A small text-conditioned image diffusion model, trained from scratch: 5600 steps.
Rows from block 9 of the text encoder, named by matrix and row number. Rows with one number belong to one attention dimension. Each number is 128 + 32 x the weight over its row's rms, rounded and kept within 0 to 255. All counts start at 0. Numbers have three digits each. After the name is the row's rms in percent of the matrix's.
# q: attention query (text_encoder.blocks.9.attn.q.weight, 256x256), inputs 128-255
# k: attention key (text_encoder.blocks.9.attn.k.weight, 256x256), inputs 128-255
q.92 102:111136110147150143092141151136122131089039113153056110117124145147152172106162128083097079140138113121114141136109141106149167100165120109118158106128193175107170108123156085118097180154200184125146092134162115077115147116108146161141104124131189189139110208115129148142159177126120148167134119125056119159142143135181166163090114085162154131114061144135114160147157112073098152124089
k.92 092:121135083119173073107162144125123167100118151103101111129142135136099124157116096145110109118114090139173112023129164111154205080088099122146148162158125218142107123152136113199092105133138110095143068111134088132157146170111130136177133142109095163150163095079060063105101152111189109122098138104068132123163137117168117152082159077098148173136134111109138129129121107087136124062160
q.93 101:106048139169116180133067114145135087137146207133100126151154113119159129095119104098178137175139096111124122129156103122114160109166142093116130126201183171096154122148152156080131136080152099162138126082121136116078085089074127142176089094151153164091068109102125103150089145096086098102100111133040124121090100168140126094138094104127135127105128106122100183171126117146107127126105
k.93 101:076143096101118136170077134209110103172134133165092127130164118143200113076162049090124076143091115133127143132133163088111143135136129178044101102165148128154185137172140148129102111113104124155154134134128122086133141125112142162202110082162113166141119032145169098114159169175147106141121148116075148173149087119079122098114131127106198179147121116160141151122087146111096187132113
q.94 104:069120145112173145133181066097126149099118157135148129140145163152152102120131128112106099094148099165114141029097124106046135206186122106135102162132112111151187120104123157144131157134147169120106110197096118129157132124093113104098147111148113134063084124165136081135064144143112115133123069126165143118167100141107094096138072111117113103129140131124151078102170139120048125154163
k.94 096:143195181138147206178116121162108084118167161145143138116075197113133124092117152123158125140136127132126063134135121166135141151140165107104146143162094086090104147148133100052058115114138118185112137146131096175062072145132127135099137105094155105115151097160056117139129102170123154122116096142153184141147097155142115047104148150145129171139152179166139122125168099140122167088109
q.95 097:139135133148137119132085145086165081110090098168117052136140180197127180128097162148062128112147157125151058046101096161112201144146119107142113152151105167178052131103162120109146076114133127133115145090137136166192115100160134106090163115123138176102142161145163199141102105094135159139173123111127130143132181089136140130141125114101177130132063174154088084178139162180079164084142
k.95 097:137045126114092133094120087121148060153140163169121142116115129066143119107128133097148108153149103133110207112133100099152169069071104074200127091162171167127079208108124107169144150045166100187099083104136173186132117060116134125137121128137119105094113109136134112168155106173147093129125144103123067139161125127176158085222095133172147048118129120095103152124119141123086122123093
q.96 096:094104131177148152125149158119140155168110132138171160167161067069143092110146121143126102119116127119082178050125107126131081158150182123117102127090148161058139155122161113152092095101084118137164102138153086127130233186130119216149140114118131157157154118137139073194124038117138159108159156080128136168194131126128153168151075111097146142078143121157136093113147105079094161119096
k.96 103:088122154164131105136146145097127172153122103104091178064121106160112153136139091067070185097039132114147139174139169118100098176136075113160172063124155124143110138172139126166089101102137200078145178152113104108103095166133116167158119164130092096171188192184090112159188130130155202137122116132190157095187145142108159124078157133121151123061119097090163164128118111095150149149107
q.97 106:157101126123109095168126190131068132090199148106160101167146174089065135122130129157154159078092078089154125085140135103107158110163117152223198178181103161131107171076106142148127192115143088143125087081177173127136140105145181035152115101158152174111158093119134146133112159179092156132171066114102101135087159109130135088093143152134134092121099127193104147125107109127127149097125
k.97 092:083131104093095085133060172086115139111173155094091186175106138163160090092099117126161111107116127044117083125109131136091141165135108125118138135111152065133156191136123064119123130100157095109110105098186126068152148106147135131096184128049110077120136182113121102172134187157078142165163075110122139118135103163158107202125064151096173123153131122100145137103153109114104122123096
q.98 100:093121073073141084132125135093129152091125126155111168127152120161101080129207125079130159146107160105082106142101104133117093179143116075148078149155164120103132133173074146124134130116128098119159106093128132127148149107139156136119150125155133171211088161095116144166174118161184162178173128182145131176099122104123098210042115154053096110094085132164174165142142092079116169115104
k.98 104:136126116122148126141080187082080125145157147065082144104091091145135092084126171120107201171162176095175074132118114164207105120165119141116104088203170122095154121113136116097112137142072122186092170157118147152138164139091121135088117136116114096150117095123166122086095124138153126172146185101112169116132111158157123125088115196151133140117152121134108146086155097105187171167094
q.99 099:129152129183149080179035112095135150148133139121122117170167166198074179169091101146073129152113098108131138214134051158104100124108062097122108158125130144141123129133146118115153100183092104110120114118096153150142131147103093102187156116158134123096149167155109143154081183137118114184109142136122069139184190114138126082200126146154167110118112131152088137137087067094181142130113
k.99 107:134075122142106095152086158141136155168132104133143126126188110173116144126108171158159086093080185129187081129184099158084135101099122169155159158203134119156182147145182076138170120111154122136144154109148179080148114099109132128073087093134056125158161150167179086125101121190147184176105096138096119110076118171142158129126130098144124153114155035094136138115159163137159144141158
q.100 092:098117125099144137146056132103158147154097129138106090099098099152101100121121132151114102166111126117041141083089074105121106058066088096140137137111143145173105140117151139076113147172136124122123177128131081166150138155118156161113154140132089138121119157116097098143095180154135196090108093213113109069123146158097097103102100089090071165132150134117147145122108131106160102078121
k.100 103:104136127141129185123143084125137076094090165116073013122123113141080104170154116105164174140111166069123159102139123070106170147134135202110124131148167118161106114187129155111134191149145141137184169137134156156089176090093074164142096136095120194146107113136098107115118123028163150137135104175200129109114123120139111132139109096205108071112189103129112092155123097090087079143187
q.101 099:142121144085117128055104114101157137137174162137113172157161142151129125129155070113126120131084144101100129133094111128090090161189147106100106149086141123149092117148128118139086154145149166139188111153112134125134135103154124089104073090114121108094184124162123127063117079110144054146111089137155130193125150131190170094137082132129146144104121151087139196197088196092123168109088
k.101 101:146056154146156131118172153089175138173185177155197092160109107160174095135134178071133099171070138132136133128101139092114142161126154111116182134153148120176105089100106124131147139113115166133139161130146170182131109073148149153121079118136185114138175189100152130112148135128148144121185092113171130114094182118144121104124083131093143132102137161107155150084115148195113087172137
q.102 098:119107109137114147136123140116092099139146062115110122095093160058105170093183118183110159174140107122214125145083101096108117058126114113099184102139076159113127125129189116053111138101122114086124082130100131132136158103049122136183181175079074152125133125131109142211088139054117141160097169123120110153147092084104138195115116117123145143137145148116094152116130135113157137075121
k.102 108:118115075151080156118132100086098161151170117128100097179106108117162158127112162201155143044110202176152102146098152107138106119149129112123157119115115079216108172123110118141163115099158129170161129167100187115145187181064124138167182188083164168151103144143120116100115133176153141170109098064131174119146137123117144086085202150149137094169148135147112109131119095104123091132108
q.103 096:164098141159157134094142140155165076142144127119090141096189098111120111109094134136066066148163124107165129128153113179144079118108177158104160115100131148161004070076123097086137094040107117130094081111102113156136157118151091130123129150107090220149174084090214113116116120107135139122143106118099187123113133121092101094172159089059154092129161104123173157128185155179147126121156
k.103 099:122154055111156090152162147073134145173116113090072106138070142092134156101149068184120134117199109131110185116142138158182190091084153178152214143109142106135105139127187103150081114135155084139132103099096168094052101105108141129162150105180113117156151149091121059083111109082168177183145138102093129113121156134113135092094132248212161115117149168143079157090055140116119115133105
q.104 101:084169053117155104132132100072160082105133089102118127084093063107133117125142164100145135077150130161149156121108063143111118153136119138111155176207163109126196112129114120117132110115148100108172151089149120084142107112126168131111121184120144116108151134071139167095168148158085092096060098073075083122138116130184129105141167111157118086117078195081157139083153165162093164206190
k.104 100:118146090157116138155142110175149118129150107125101108142115141123151127103122095177147193086097162140131120096082099151131129104085170070120149141146115125048133108152129194127079133196133134096119102112094131135074134142101188168161089119156157152124118079099088110186128118181083173218152110148085163095087126103064099087108100172156101100119185136107134149126108203167164114080094
q.105 101:166190171172112166114133125094128145130124117134126109086120169137136136121117155158109128114021172077126148114125176179097076081191150126078146142099133151187115157144105122193114106137086142107135149105153144125133068100166165127081147119127139075116130092169129106084089130086109136174112094124117122106143096144089158165053158101117104137128147151152161133148045135138122133142069
k.105 097:164136086130153108153070178127139105145148099150126053153116155138214152137122105132167130124084102133179156127085077119189127095106133127127089110126120075125113141151142139111137136105165155073158120108151175113122076065150074090150126073131132212162212114101109090159128141148128060140141169166147125133107124084111154146191144177100154056104163119164104137145178102081121072117094
q.106 095:112173122161155152128072112110168091167147117146096144171083134130172115176047139220149166168100086120108129149127107131128150113094135138135102142075161154135095080134207099127134128071112118110104177167111098164104129083129175101109073163147109159155169128103128110152083108132115103153074127124125144178062149164092120124112157144113162112099131164126096161097097135224100140189133
k.106 100:110102138100187212133117133136164102155047090132145173097130145138107101086146165134137196170136105110110121111105129146144109126161093123122165144123176150146128163112110127139093094127115096079167134096131168094161086160144121133126093135079077160117075168136153089159096146127140128182106115181071115149064098126127114078106192183119116114136159163135045097125121110110069240130150
q.107 099:186123138147123211092136168110106072139167065100090096126152088122177105115077139155143185125123137093160100178135191169140152100152150144132122091101156067095068100154161058169166099119161048181137076119133077088167168114157156119110141116109140115081159120121130116101131069196226074101097141107097095134141119117090059177124160158108143159158049155104105138167087065120112088159087
k.107 104:108078105158047076184103092140102094114151153136156117134070136156106119091107121100105094131135166114152084148189160194133148082126131111167078138093086120105090133194155128137110179131127080076132081128183154136118150173166114170173144169204140134165173166182151150137140104162103119128129100085114114091111141178092126114037148122153092150118159130098087111077087137125068105139151
q.108 104:052117074121079117139193158130082103143208086130119167130118074204061096111109115124137106094148136146117124132118067127172101121107162181127116134157138143127104134121163069107119135097138082190121160125152124154116057136150117122150034155123109086101137115110095109128096138119120096141130243124163145142132129116124056114123058125111119118136189069122132106123071112073075108169109
k.108 102:126146148132137186103105153098158087131106064059171162139147101093150093140128179130111177147101102127081144126101111124111128134198139134069088225148135171107116075144147155134098075114141124091116094148173089160104140109148149116148162178128113170151132082128114164033116106164113144143125031113172134105210144120140087176109131124105145158125104116136131120135096099099160163091075
q.109 087:132134156117143087111143040124167192117097148160147188102195103136179171126120103153085137092079128184142111157144130159095172106205120176145167180147107112216120130140123154155136141174121134094207167179165100134157132134121110163106189176157151140113126117137142152103108165155100155149204125107180125122145140137080148156076157087094089166114144050100121023111191112162146148145112
k.109 100:127081103113127090141103188124149130137144139101147123173124099134124117155057102103096162140083106147084134167140107149117089153091165124127134177148132128092135156107084137086126143140141089158043107186171093136130117083154107086113185134151102154117113169145100128182085136057149074088134168159139131203115122137126182064085149140158166159076185111145171147106107121071186194140158
q.110 109:137130113108080154160082104111118123124098079108128133152130137107145092161116126133126123155140122150179154078130193148134084096104109116120098086111134166167192119101178185168110172174104055112102121150162141120111063181139147126117101138183139080195115109155105180139104098120141155096129104185086185063154050114197111117155054115164148076090229176142162072069068148152137128116128
k.110 097:175187124121145133148136116130097075080154133135146145150158149155073125143183125179187133122150144116116163105080072199124097092189078142149117067114065139117139103112129125154157166145077132121067155142166060112198189065146128103136093149095140115069118115141170110174128085093122131159191109114153157137148136171176155116130084124160067157143132065108134101073106121144161110107163
q.111 097:134131161145113136044160140158116047198169104151137081141118129104180078133103130075045135125141115093149095108102128192076100173107174173132185079146112125149132119116098157112130137062141111150146147128143134139130066164085132109113166114134133113215132123109168146124171127087119110206117111121134169175161114093154078093137087132146152163134118127121121138114157119171119159151122
k.111 100:105114125088155186120150154111126121167168165096158125119142135166138148132091135093108161178141173098127097079164169119135121137122102084129130111126129154115128127155149089093071151120137121117182213124137118072063136128175108137163104148118141164133169108092139126085144108155179159117090141072121083113177132121106140121132111147109149044112148160126103151139143139154068123125201
q.112 094:110147085102142125122167163226127129113129102118166106138159128124105190112105083101113104141176159139115166096125153138174109144136123102119163049157116119090102155143123129088151147103126073115132135119153077161093150134071136152135101134134119105108160075106094075109137144133156184173106167090166163060184097113146121188088121104176101109068168128101119180159101081108108122109102
k.112 100:142159170143157085189128152147133171077120123110144123066186062075166135129102155106113119095147170182116081120129164125154122117097108143149163075111113142117198127162195134131116133084142113113117099101097156143120145126124103137173116147156108181138180078192129140146154170115134083150124069111101112116123143129166164160132158146108161155105144026166069147119140113122094156050165
q.113 103:145130150157129115116142133135081169129111149061209127105093152119211163162144125114110162154174073139121108089083112156090147147148159160129151181099131135105096148122124171084073066097127126148187110115142184144104135132095127160112129093052180119112160145117137045062062172176177131139160144140168162084118083124122112117103139090141195113056147119156119163151148106133121145042135
k.113 102:147140109094088123138106096161116096119065136098212130146121072086097111097131121123099148108121070143107141182071143147073150139094107118152171127097115091127167093083126116147105075120178111138115133120147167107125170104115083190097133064163151151111184143171151150122125123162111114096104162120162107096076077107179128076119124093108171113167151135147172070110138135061167183094098
q.114 100:130094150186143107147103090086187144147185125139141109113082120141153073149096114143106089098098128085110075099105135092076114110133074068139128111150126062162125107155083128117121104124204132113167118112156140122116150129060156116095159132129154102103096115111117100136138139153167168080137117133095075137057136162118101124052092141123145130177159107189130119108167157097177089162114
k.114 105:133122120140136221125105188184156065144133112089129126134131115203159108102132159110136132136142099117175130165162130118151118122129172123182128136112083114109115159127115104129120176138135104189092141149141125165116148190091118117100151185139132108181125197071150149149125135161189107162143132190080126130174138147143163109073067096110151128111104159161136131101110139159114111140113
q.115 101:127089131116102161084135146103159179104150099162097128113148112111143138121139175153073087163168112129121074100131119095182164161111135125060145169100131116127109108083146101143135106144144084139099169136100172066147166131158167096154127126136091127125039113152172085116122157191133104146137158092141158118109092054201135157152107146160081116146102154154056123108112102133159113149207
k.115 098:125119131157178175173152158113135119104124121112067159113085167139134166094102115152102111133191170107079150118075116108105104130086151149151080139146151164129108124104122126086170119138050056107178160114170104104112080116161096121088101148128161094131111114126108129157146115169125123099105088101121120151064050137182172137171130155063149151127144107132160109130088138103121151183104
q.116 101:105141108057180113115170137158115128141097098108176099033132145104133085152122137097151140151175129154096128176131084128066155168102140123082065164178100108103135129104165070097169093180112122132124126095147116132102147145068166158122128150159125119167115137087119161098192133145124196117127133118156089127087108122087160146098118159119108042142123158129037113175129134125133078136131
k.116 092:084145117091093188144162084128113079145132140103099135122096161109137172143122066087152129101134136138121145128092145169141110107082125110066074092114109107119123167116090180142111163070141099127135127120167145133162121096131137145081174121088185117166226104088096105164120156150099154171193110149099093137138118156162143125120167100123182167087129092183108099092165172112121130120111
q.117 095:125168121167139067154153159145131095182082099168091117154188126071160135120141128086098108153116128085086082144171095205157169147138112196115130070148149175103117071156137161103130127089125138079097083091159141135188117147112155157128114098115144155121069173069198180144188113110086119153161140140200165147112129067113123114093094098204163160110130097146180160071062125138150091115144
k.117 097:094092169100113111141174106118115165116111138134137159165075188129111116097100176144191129152179101145147121145056170194128147130151103150136128108159066149099178092138124145084142109139178172150122149177145103134139056141125102152165174141115162093112087084174099140131153079116135133109126103101075160117092115108126104201092176133124117129140139184133102132092119052150122107118183
q.118 094:114171072159079138148107162137078138088134140109126073152063138140103158118163074132166119099131114121127107081171121079091121134084074085082180156127135101135136108150104103114108135227114107135143085085151179141125122141088127094079142161101138127132173162182157106101157092092148137125133099103120171141150090127120154096175119121114127207115126127112171178165140156179118167070093
k.118 095:091131148098165100112115136169066108100084178141100057127123082133130106134059131142102160129156079169084093109150153213144162119151107123177180097115115164149139140155121103215123084099158141145158074188103137111168167135162091142125114100158109105117117145122095115094159117098160127153165164098129145097145114144070219120183109149107168103095153108128174121180111168086171147108112
q.119 099:140101083105071101090086109147127089151107178108132130098098117110155131163186143139148114163207149106143095107109145072132079103095122143146119100140160134171089094090056047165118101186089103109054116162103140098112134111070147162113131192140124135113131127131134167060135087094122141173094104034168144143116169178128148095112130145116076135110119171140151148126115097086221104125201
k.119 091:194150151162175098057128088184108113144110134062123126162115123117080157133174077132128182110150137168107129138115141128194084166102116129187153172117133137061123062151137106152195146097139108185148157072176100088089086193111136110091158165128125074087143144139149119109132135142150138086105153166186087144103191103086116101108142190121114127127128127167102149176098125129169158158147
q.120 102:114131152099159087161138072114106134151102102085114058183112088094131102113131113139162104124093079130195125146115108076155130099153134103167153171134176150094066148121190186128079088124135121115123083151129152145119150142112110151082104073114150119087133104153131128132182110154122081114113104151177171080172137155139113093112159116117094116079134170125138142111127159142163118170102
k.120 101:191117125097101115113159179133170128121078168138119136132141115136175131065124111166128160145132142188182140153131092143154121077082130146073108087123115138068065131102212178163150102099151110123133146159123106133135124187109141174125141147169141151211149127108196113176093118114142140131146158156110113154123160104133146164115103165093120101160146125162156115105142184123130139124161
q.121 094:120166124129177115123089090113109125174133130117155132159103159127144170129130109127148173118123116113125171171079124108171143047187069110121018117140118120122119092135109145193119087092138143133123193079059128168154168101148139090202109107136088109156122098141136135089139088130174161112136154134122160212147153137134090139141126133116172146131109129121135109143115096124084138108223
k.121 104:204117113126083193100092128118122140136125116140054153153108121172151150174153185160121134170101170102182142127096110080088089177141116190131076140075168148155126115117150127162151139193144115106129156111099128151130103109139125145143105083084142120173087164104136171121107213153072119145103104148138145125134133172088058152160116150118164119198107096189068174121105148168121114138107
q.122 102:185129050087127147103141124126127134140115105124127157118172203094173122129122131115129081062100201165126127163163116117138091171172155101086081157075182091115170098152138172170131153141109083128119169139077092088142156131140184116057147106108171098150141150114132130163084098166159118116128083167125127135156093167083191183131134151104139132129145165117220140154100125133131164164089
k.122 106:098116075098102119166106083159148135126117176148103085125164108119139164117131100174085125122180165051127183131113135177141138077158131163099179122120086145093103151125102133102139086165056176123100100102113085119148121116077169188103146108134145123144090187137157158132107104094122125123112109115180175131144163099165141118188123137087104125175154136181169128105179111172126109156104
q.123 097:142170039190164176120183142150122038196139180097121138168147130116092126147145077107151130128139131170163103110117174107142137093120161189179190149115108145133163085127146110101143169134141159142098156137160162108103138137104172119101138095131085156087055129108153151172125167126111143149109125135129133115098130124155174129166183149135072105129126113084162152090136146117135061072101
k.123 097:123071118148136021091121143169169160107082109117196104133114169128118133130161153120110129136057149131110185035148170084130126112178115173141118136149210128148150148109140130147138130104100112128150077123053093105124096088081101071178115120111145107143115093158159132167158144129158124142098113099118118077101115070101167092105132167146128159113147081093113213129096109158130147149124
q.124 097:177111183068155070097209095090110123176146155138064115148160165080145147150132186085135105076121153153148173134113089128127113072107145153125131138087135138115117163125161152119132082140115112146158093133084171169163159117127135111098154088162136162120103098092147086187068150193141142171131098113138112142109120155126153121115116122169128135167064142159136161176114139096092140141177
k.124 095:160110139137209069135120128108134118107072114175125134130115118183142158145115223142155147177166129145154135128113135157144134077133138101143219130118121130121182177156133124091061072100060101141188129119095096084091119094119131163205078100084120162113151119066139153122079124127128107143130090132126184137169091137169104112112072082092113098137154176135071146049151088125103152138141
q.125 100:134102178140134130118109081107091180103172127162111120189196086153150178158161138142114123107100079118074079120048166171115106153124116148114109084152122083130126140100116129148099129097151136148157079103158168121064096110172111145090102075156160117167041093099103174197167076120103117118120113156106080105083077119173172132143080086123098113115155108094163101165112134114117146108084
k.125 102:104110149144113146129101154135111156176140128143132129129166099128179162171123149077123110117130097188116105122106073131141166039110090128071111092092132124146167122153128065149140102139201113201127158173105097104111117141152117131083003184119138095131157090142116115162085171122126130140148120155123117114218162124134112135187131145110096085103123118128117194141178110082112110124113
q.126 098:143117131198153069142179117156136139172158144107047113132130111101184169112134114129107150094117138163152142115088133135098124097139162090167143147120088153084124127148115078184152137131158094094084160059142156146108133131072165091162113068147106158153112067092187080173166154114147150151107127081165145121156101145135151083113177115095157121128124126154135145091157166206179134176083
k.126 100:100107123159135136113059111127142153116130121120158119166141076054094099091122122097128139073185114151137108212157171086131100180126050128207151114111135122200137122153157126106151128176088158116188111129103122051104136136124079148132162136112146142130093158094097112200168103132131107146119178111156144162101146066151109099131124063130118119146080101128065162125076126162127108157143
q.127 102:118114108088084097104098112136092168147106142109147186137118172136080190120118121143090148110149137127165106095109123106095138198135125143171163088117117111112158133158079136137098105086144141157081195126129102145130124173185212141095122148119181184084117145150149171137101153110129157144110120113190052095194117157162111129128122108150143117054092102139145169138135148129096153137118
k.127 104:140120096113141121116116171126157142141147103121090145074171102163193117140163198114135074099113117149123134147118132183150214130161091153139164176119158098168172188085132166098141133084140145113076172092122153126077143169172150092124128167138130195092104118110061119136130119143169120083142153135102105077114154078139158134203078215099163181164118113022134116145135126082177140125095
q.128 108:126137167124153122113067142098123140062132157121172157140165120105067134030112164121102143153128088153132164145134091116148095149068098127144122123200137151079119154130057115138064126102162135121141213103118169083127155155193170111113111104109131175096155097139156168111094097124088137157105144126136067097196086115073124125151112138100148121081155105162170187106120174046120099081066
k.128 105:157136137192076106094129146122121166080129174142108132091168100124141157085114113060155120062100143117209103155109088142138166080124144146136100124188095137107192137087145107092100132068156109108146114158099100100113112134130139119135117150114120142190060203102086146138155082133148088185110139125118196146179148183158143170154058199047142130092093114190124101117160106155163092134108
q.129 097:093181090120132120108164124173141040142164151159148119143132144103081156107156112108139151149137144162111119102127150111179136108143165126168084054121123111163108153101122085143140175122098162146097173103108059088140128157127059173181100127116110128122153133109199127152129131160110229086115178119159228116145150192168131123134153101076094199115165133132087055164127103144135113091075
k.129 089:127105132134060091125116052120149189086193120125098098148150144118133209180130158161143084122137122127165157090161109104128168145126134167133141141178138064209131081130154184126069121094133129134067165155145158138138112079139181165123140129114159110118127138120123125091106184105157140167138120086085165132134130101150130136101182106045164131124157145124128201104112162157128140068072
q.130 098:191089091148167154097148086107136102079138108079058147118147163129192162116137066130130185118106109205126145130150129166105104124147081144128145120171172155111078103100124096119190111077114115104116082096102115142142126084166130088116116101127120058125062112171129119170150154180131126134121137173113146164117157102160135159103140095160119074083137162102160200149087090141126057165107
k.130 102:123117118159157138106161134108103086122153134155063159182121134170103106131086174180174077134072134060135139173080126140087161102083129063106139128132110063145085142178178156139136129155139107123102157094115133078116108119136128191108132153164125121118158135135109160172111107176066126121150161167160123080117119117180157122145115121123105064117124031141092166113124139142154093061149
q.131 100:097155101140106153129120130123184133122168108164118143163138170166141105152111098157143088051133159131112166127097059097083164068141132131152156100149121168088124095138197115149122125089122073017087114062143100130103107149138112134188106130113101112139142178147134169164163117071110173147126146100167156112085133091152115130115077124157099105094143182100130130125120122183181125101096
k.131 102:128141102106145151117157113135142148108114131113133088085134157097072178161135111112091103116108110103127104103111178188118105084134139117165140138138163118182186077110129197133126102138090117158072101154117110092134160078121129077161151100048084121102101111134163157171102158092127121166091150151169066097110118111113113166154107137149179117104148090125038052177133130107165141096135
q.132 101:127107126124146104102114079118145059123082125106092164149049169127185159154123076118139106113171165154115090190122156150110151133076063155134187083105123128146123132150137184127118104149138131167113120124236110136093098207197125137161091172119148128121163165128181133130095117073161166097132134129095108142067099146094144107104094147123047126169100126163149112114157132164103112115149
k.132 100:134132100160155166101156143091179076154135131145117144110098156107139140109162042109167087186142144137136065100124059045155138116100141092089079135183138132176098108195100127160110138144126173135119120142100140189136121131153100098130171098118116121082116198184164076184152187139130089126103121191135117055145173117130101129102122130089129100177118132110093180099098110083079121105192
q.133 093:197140125164143112124146133175101115073116158123112138124156088176128180108140135137108122111165140117071107108118101117157084088141140116094139152109092055160147177040113115090160136120103138138084105161038126128056140148168168122127181125135117133121101113130114143112119160142074170141097148117105138148139117070173141182134019143140136094100093109101135164088086079176080095169137
k.133 104:168129166070171146154078101108138141088083147073153134167092141090132097151120137076085058161142174155127126152128118107169090153103218124151180117187121137156048125173146162147116120111124109109156115098120102117066123156104168110129128090107186059112080132152162158128173118154121102192200127143157075159135092116119116086122093165161154129173116188105157136097152167118151106064059
q.134 093:110177111146131184110102177115127145189128107146051071114100098145107145051084076168088110168191158126163146109149120121088091103110106131164134150136133145137108087145126144085127140096096155189111123101145074147072182165111071167144173108118108113166115152090151096171063109124139196130111131106117130166127117127174122091122193114127179124100118112118167183060139127082092117093136
k.134 101:119083157038136085118109214135091164167116157142131152137163082186128122169155188159108085142141136079110147103090127110162139121113086135114151098171095114085112080072146127145073119123132179128168175099162153177195197173090147151119126137155126128155131075105120106184106071136165182097076168076133064066099083130110128101126131103160130089139139166143163177172126104107137092141097
q.135 097:132073155136109084193124118112081207090096130138122133068088178103100074148118112090125105142146137125099101169107122143152119091188134127183163133150125138128120116104124121173160149164141136220105105184150115146116147111128157182137144124156136161170071145116098136154100135144105095094154175175117110092116101092222199189127125152107110110103109166105157143107159114097164127068071
k.135 103:120149127147162141157140207079174148138106152138061107104101148153124212088139158138103138169076184105117138113061178158148118139126161093125138167194133110138105126126157143123123094141108169113095130103133118139092132101067038146096125181108139104156168117137143114134146152149161130181051165103151123089143098155098161107138139136063124161103203133166070144123147108148139121110196
q.136 105:092174114097116177136063133111083134090145104163180086102127072151090080169134091141125104165091129128172135106151097153190185143150149107133108058115092145137174160150130109120125149081130119120117118057221143184167133082158057154136130116162115123106126100161122110088135112133126165135129165100161109115098090118139145086165160078093125141105131101134112147126147175127107095122126
k.136 107:175109106143101080156146088186117136177122095086125135101076109126134201115137047165121160171117056096086045123089164150171070159101122183114156115096103085095114096104124109169085097149173126051116114082143056091121137079153139106141134164112134149143059143120154122153133120142109111141122154100098122111108131127140115158121156124141113142126247124126150129169154132086132159127113
q.137 103:182121147116151175086159103156169128107153121172127087164128099138166131117144141124131161170109099137122137156161093103158096124131129137132115169080103130091075167136093139116074188137070157156123124147133125087165152137176136123148145128145130090132115123119123124072083169088155093118134132135106108123130140113100091117147175156116092122089211092157162178100148131169146164100176
k.137 106:153095102110150151120065105074126144111123143092125150107155128173113151143105114168134133097133157195134088107107118163128136126162107157085114116106147147130185207096137055145107134130070078157109125081111103181134131111076146145165102130114115118119101116142094114094164140122088118148096110139140041106122146096090099163087153123054134101122116131153097055173102137141139128080100
q.138 096:078146083154076105131165167162117101129099105138166147128148153093115138109098187089154146161131145080091138093172140125151130084123067099180158171175106200115169116135077129140122120132128123131167178117145156111169123105119106175092112154192156109133085185141141153102104144133109100130144127129133160194121180160100155175148147149090122092159174167088091200169093109078145127130103
k.138 097:095122127114158204120202176141154133136094074166146099117168130106070097148117051137067100089103089123166093188110118130156159132140150138090131185122116118149153161109129129153093060100106129174171189151141082105184114098152135125172158126122095143134177134145133135054071079126113104082069097095105113113064079119148123123159088111123148140114114134179146125137122168133146144171109
q.139 098:123164162160094093136134134142119144091157123172151127161153142119170162095086146153087113162131095046125136174121156110068149125174126118124160102056155102100094101137111165103152091101117184114132116179117136167138053129110131083159062161134168187141097078131115149109096199187165121121132104116067101151129107106140129162130122213080120166167110166120109162124123102130085182138145
k.139 103:170136075149124150113143056101129132110136122112117085104130041137105161150108058139154153163147045153128129123143147117155052090097079106148081095109094173172148147163092132138168199122142142068135137125130165150089156156137136168119076139093172109144116130157108058099109163134095148089116147059115095108171112146160137123153117106124153123167120098169164144072115091151155178104086
q.140 094:088160088126108114089149137137131155168158137168127138117098161102118090131141184140112195182122094138149074165113160150090144125091122142088105151141180221170083135154092139152115122123124136099178124125197162083228134112163120118168148208144124108100070121154115147142163147111110122148138096174128150095071108110128087098103087096084152153113176151111137147093109112110111123128115
k.140 096:143093069107109087177140080078155157175132133124166084125150143107103122151081153044162101057142129110132120172154095142048123091151132136087075117150186143151131098068146146140110083139137155026068138119061109101115160101110170138126108112170124108174135078133117172137139164114120191146048113131111149146096069117114096116166161160145093097090180094133112117130118146149179127086097
q.141 096:120146149093072145175134106169047125084194159101115100172163098126161059127109115108083207135159157156111127100127118093164119137183143130157076074158103156136133138153180167140130183108089124114041148139096096179127093112136082134136107135175089133151137114157134139132127154130118142130160166132168188058168135150124117118074153140155114146125147098099144134160097062136188158130073
k.141 097:175201111124135177144109112148145100105200091122112166097132123100161165145077120127186094152130149143096120111106095116072144109088121165071112141140056134116136141162160081135131154163142144112124096137102103169110141092123159211108143126120144142136153134155156141130134108200119173109109117119110120103107095086135103069165168079078145099123176127041147086142158085156147126135178
q.142 098:180129102143108118087143110127126147135131115135149153072121139173074162109137093129132145128140140128151134117088084067121160110034163141159087125165143159135131115122135101089108107080153110159093113114196151105071103143162145113117157161087096139164089065121128184126109109163198108147073113099151177109111255108105159091111134094156133137109123114104126126146166131148108125081102
k.142 102:205135159111119123123080102144158140174119065136111079061128120084114120122103143122161121143151079101100068112117094132113155132099147139117083103085137120078095112124166161144112150151090145101033163096157101071129132118167143184149110112130091068120150118180166157050131140082108153087127152103165119119090125096135126153132104107169105110138144161086139141121165025140080162145189
q.143 105:138123147115127166143135084145137131177098124088126170169160127095128116086100111132172096126189199112131098142098130140146138121166111138096140103076083159090162114127134107170160112165161131147107107206155114096132107151113118135089189146104144100135166055161110150065108137124098135117101114123130147158146150088068099120157083132152126103134144151160156084178126135111153050190131
k.143 100:137157108168066128182126078117141153176148130177152167173159108151131061079125094107169134106157127156124086088130089184141085075142095162150107148155115164148142104136064118129175126125133136141132115101116153142114085121158093092148150168118112109132160170128095173117176178116089108118154125154116123089092163095170119183176142087170155171126137070151082119079142152135141096109103
q.144 101:101125135138173157059149144163110165072108114149110153100127114139116173122109107171094165125100097124091113130105059161105082126135052079096076145079090112132105105187155183150047099119140114195178100150167103120154142155091111148141148116175108192119166124120145105115178065141144155116107143160184164135176158129139131169120161115128167088113100178120099163150072135122127108170100
k.144 104:175078076137114141138178178133134147158133140114094115119125097135128062174174205137143113094105178162090146085166117122159138171145118180096130115171172128105049146103139150103098135171114115187036163169097137170091129085106130110120119080113195173101107173139124147165202133166114073095122097117107174159129206140116179139158084158049198111126109129109187138068116177125127170091126